Weights of a small audio captioner: 4.7 epochs.
Rows from block 4 of the audio encoder of a small audio captioner, named by matrix and row number. Rows with one number belong to one channel. Each number is 128 + 24 x the weight over its row's rms, rounded and kept within 0 to 255. All counts start at 0. Numbers have three digits each.
After each channel's rows are labels from the 100 clips, of 14976, where the channel reaches its highest value: "lies over" is the class under the peak. Only what is clearly more common there than usual is listed. The data: drum patterns on synthesised drum kits.
# convs0: first width-11 conv (encoder.blocks.4.convs.0.weight, 96x96x11, each kernel summed), inputs 0-95
# convs1: second width-11 conv (encoder.blocks.4.convs.1.weight, 96x96x11, transposed, each kernel summed), outputs 0-95

convs0.94:144127120091112144115092144089137130128125136097134096100171164092145139114122155106188133129139163118113115139142142109105158138108111116132083162142116182115158093097101106093145132148168138092139143083187146177101104151158131140122121140129134124136140148109111138125149174140118120135
convs1.94:128113153172108082172156111123088109107131126130140123116102118128126126165091160123107114113149136147147115122110146122111130161117125142131099118097134085180110123175158110114177125123156139164131128125098113172116079112127144099174099124183161108108160101112143107126119155116155143111
lies over: rimshot

convs0.89:155099168166119147118100138112129128115100151118108069068100096104135108125136101142119136109158166101158129138074110143114146083144118129166102124073119108150150101153123138114130116085126113100118132115134121154077127135113164131076151138122124120132111138112120099137077119150127109130
convs1.89:155147131176154169131123157113130119123197108156110168184140144126133077136144073128192151111109151180144114137128117099155136094130149104098121092103144105143133147131089141151116116107122118138122128124115121107123154121129145116150180130110156119151117107139150125128101110142109132160
lies over: kick

convs0.24:118107128110091109167127087103165099117169137110128175159096164138105157169155112143099103151119108126115165098109097163096121137125102139119130152075125178129104062118104120119144145108100119107117107097101163143128115155126111140109151117134090144141119142137134139145120127083133115136
convs1.24:113124119095137144123082152145166159173147108109111095150185107094157105088133166144108103122148112141098125141165138189139130121106133126107160131099113128098110113111126131167106161139153125112108169115109140110157137117092114124118117117171153109125180146120105117101118160131146092143
lies over: kick

convs0.12:142148138125137166101125177148160143096125120146134109137129154111139114119178147118121101120084116086106085120138119164108107108163138162129138131150139200148156172149074139101107149136134137121145115108094121146149115122110093149106070144144116115155118149111122138128093117096147162139
convs1.12:105115144127127163123118152152200177124130105115123093124080099115085112129107135106118117110106142186089144093112117156138093096112141111113114143151101152162147103139120125182086124138131117100151166150128147131161135152148161141128105132113140112144166128087125130134148097122144132164
lies over: kick

convs0.47:113112112141125102052155125103118098084139098100133131128116120124112126132106087156193166136137097120134137148116079118097146114170138134136160124106085153140111073118115146112155110111131125136123135094128156171094139107137127126103135178126125094129123166095122124113139146140153095132
convs1.47:148134143096121142132163124155117166116096146113144128126145118131129174130119189096115136147094086168126106151096149143124113145156069136110159121124095178124113150108125148181133115120139112145086115102145132165114136169132141113130085120121119132148161116125110136119126117177121064121
lies over: kick; rimshot

convs0.29:104133117140116172110128148136168119123157154135158116121123143116162145129119167111160080147162146134178123126134150153082171105144137105140171109111128100187156150151090120113131131119154115139099115142116143132106074127125137144154156119160136122126100145141104121088108156106081086153
convs1.29:098135154119123139097109107142141155144136164117086091092131106133076115082152136100105131139112154147126120139153178095085176153135091112103159140157122140110117113142170120133142136135087136116113146144107130126133194157148123103120128118144122150095145138095101198116131121128113121122
lies over: kick

convs0.75:139127172127144175108146140128158119163082164111133140087111115114113132148119171147137098109103161133174094122146163154121107092128121142093123126098129119115162157119115150108156069154120104105106164128160163115165142121125163122141156118122087146128103149153148112133165158156152120140
convs1.75:127091144123123115142116124079117106130159160090091151130129175121163093141134114125093127142122102142166161128120156150150108143115097131130105137113133136082105115137129146120174122102139163118126166162128081131139123139118170103118120112165159133188128091128076117156128139094135175144
lies over: kick

convs0.56:104114138142145110103138105127155122100143109151146154139136122161135144153091076131130098114130134145127124077140158127109134148120139116148153114104107172132130110145085106102117137104116092137115141113140170160135118148153139172130144172126109123107159123161147159135105216081161126090
convs1.56:157129146136118146148134127125146096176140090139092093117132160131062147105100117111132128116117193150118086127135092117135115072135118126102149170123117149145155147147105141148152163179096084107144181147113154118112134135099138108132112134133161156129159105154113131141132114108143124130
lies over: kick

convs0.71:144143136113145146153136171112126123170093132116143166147127145111182131116116100113170128143138139152099135083138136104134114121157085157119156161122129115102119160205132096125118106155139119187109137094101123137169121144119167055142142155110112136133116112149120148129147138140137129130
convs1.71:148153166126165134111167126118156103172137120150134116156132115097090083121127153102087163117114125139072182135098126139100142109105117136123125127087139159155130125124116140133131107138098100103142147118143109153157118110148122137137130131093134149134113123181152127115139071124188165088
lies over: rimshot; snare

convs0.30:153123118135145117121079115084133090133093110091130144102075123111132130133115117102097132132081097130129093136119141121106094101139157073108154133097138131126139136056120096131086122163110108145116125087090109127144160166149139136157096143156136149113123145105107140129142134158113092148
convs1.30:149134151149104105139151116102122120127167131124144166120106089158167149144113146114156142162122151098160123163113142154094098074117117115167153151124147115085090157089128146092153111102153170137174098130094086126102141097106144146148155136147114149133127090124124151100115131131112152110
lies over: kick

convs0.40:173153133111135142133095160135173180100131108128135100139172169125125149107127144113102101123124138157104098144117141157121120136180144136126094131154114161144134101150125118210137193115108111075158140123116111154147152116121125143130101120110123166142146144133132117136151139148142170137
convs1.40:128150152172143110142137159103159183141122128102154143100105062143131106129144108137126148162126143149133133125105136141124117124132155110087123119139101142154122177134128140116074148126132148162165145088115090069169137121137124135145158133123143154115067115097107102111157149142140104151
lies over: kick

convs0.38:132128136163107158184101154136145118116148110098118092118165138111122120140125107140165156149143153120150146168114131173118127113078129086141130091088119096102123103078132130136175141098121127154127097102130123156127114124079116103176103116128160109138175141121125142119088116098099115141
convs1.38:087157141103128067141151140139116120165115123152119149126141088119127148111116086133130089136124114074110135161126173117142112155144116080124175119111145180133110156107137090101164095177157127089132107139110121141123165120163140126088100146132123153107125152115116116105099123116111127149
lies over: kick

convs0.85:142124132160108106113154092148107151167169129065093156163090097105146125124119149133149169098099104143155094176139104119105116114138151117150121132132103141158096162109123126110093123153133106102113145140118122080134106110099123121141104096119149071125080109103124119139122101099121130111
convs1.85:134126114105154199116128125104150167188085168118124133108111093156155096134131136133137097173125087104126136144129125096127091116154147117163081123123115128107078112124106120079105116114139135143156133115106147152162138128137158163084129117111127123140138134096143087107170111123131132121
lies over: ride cymbal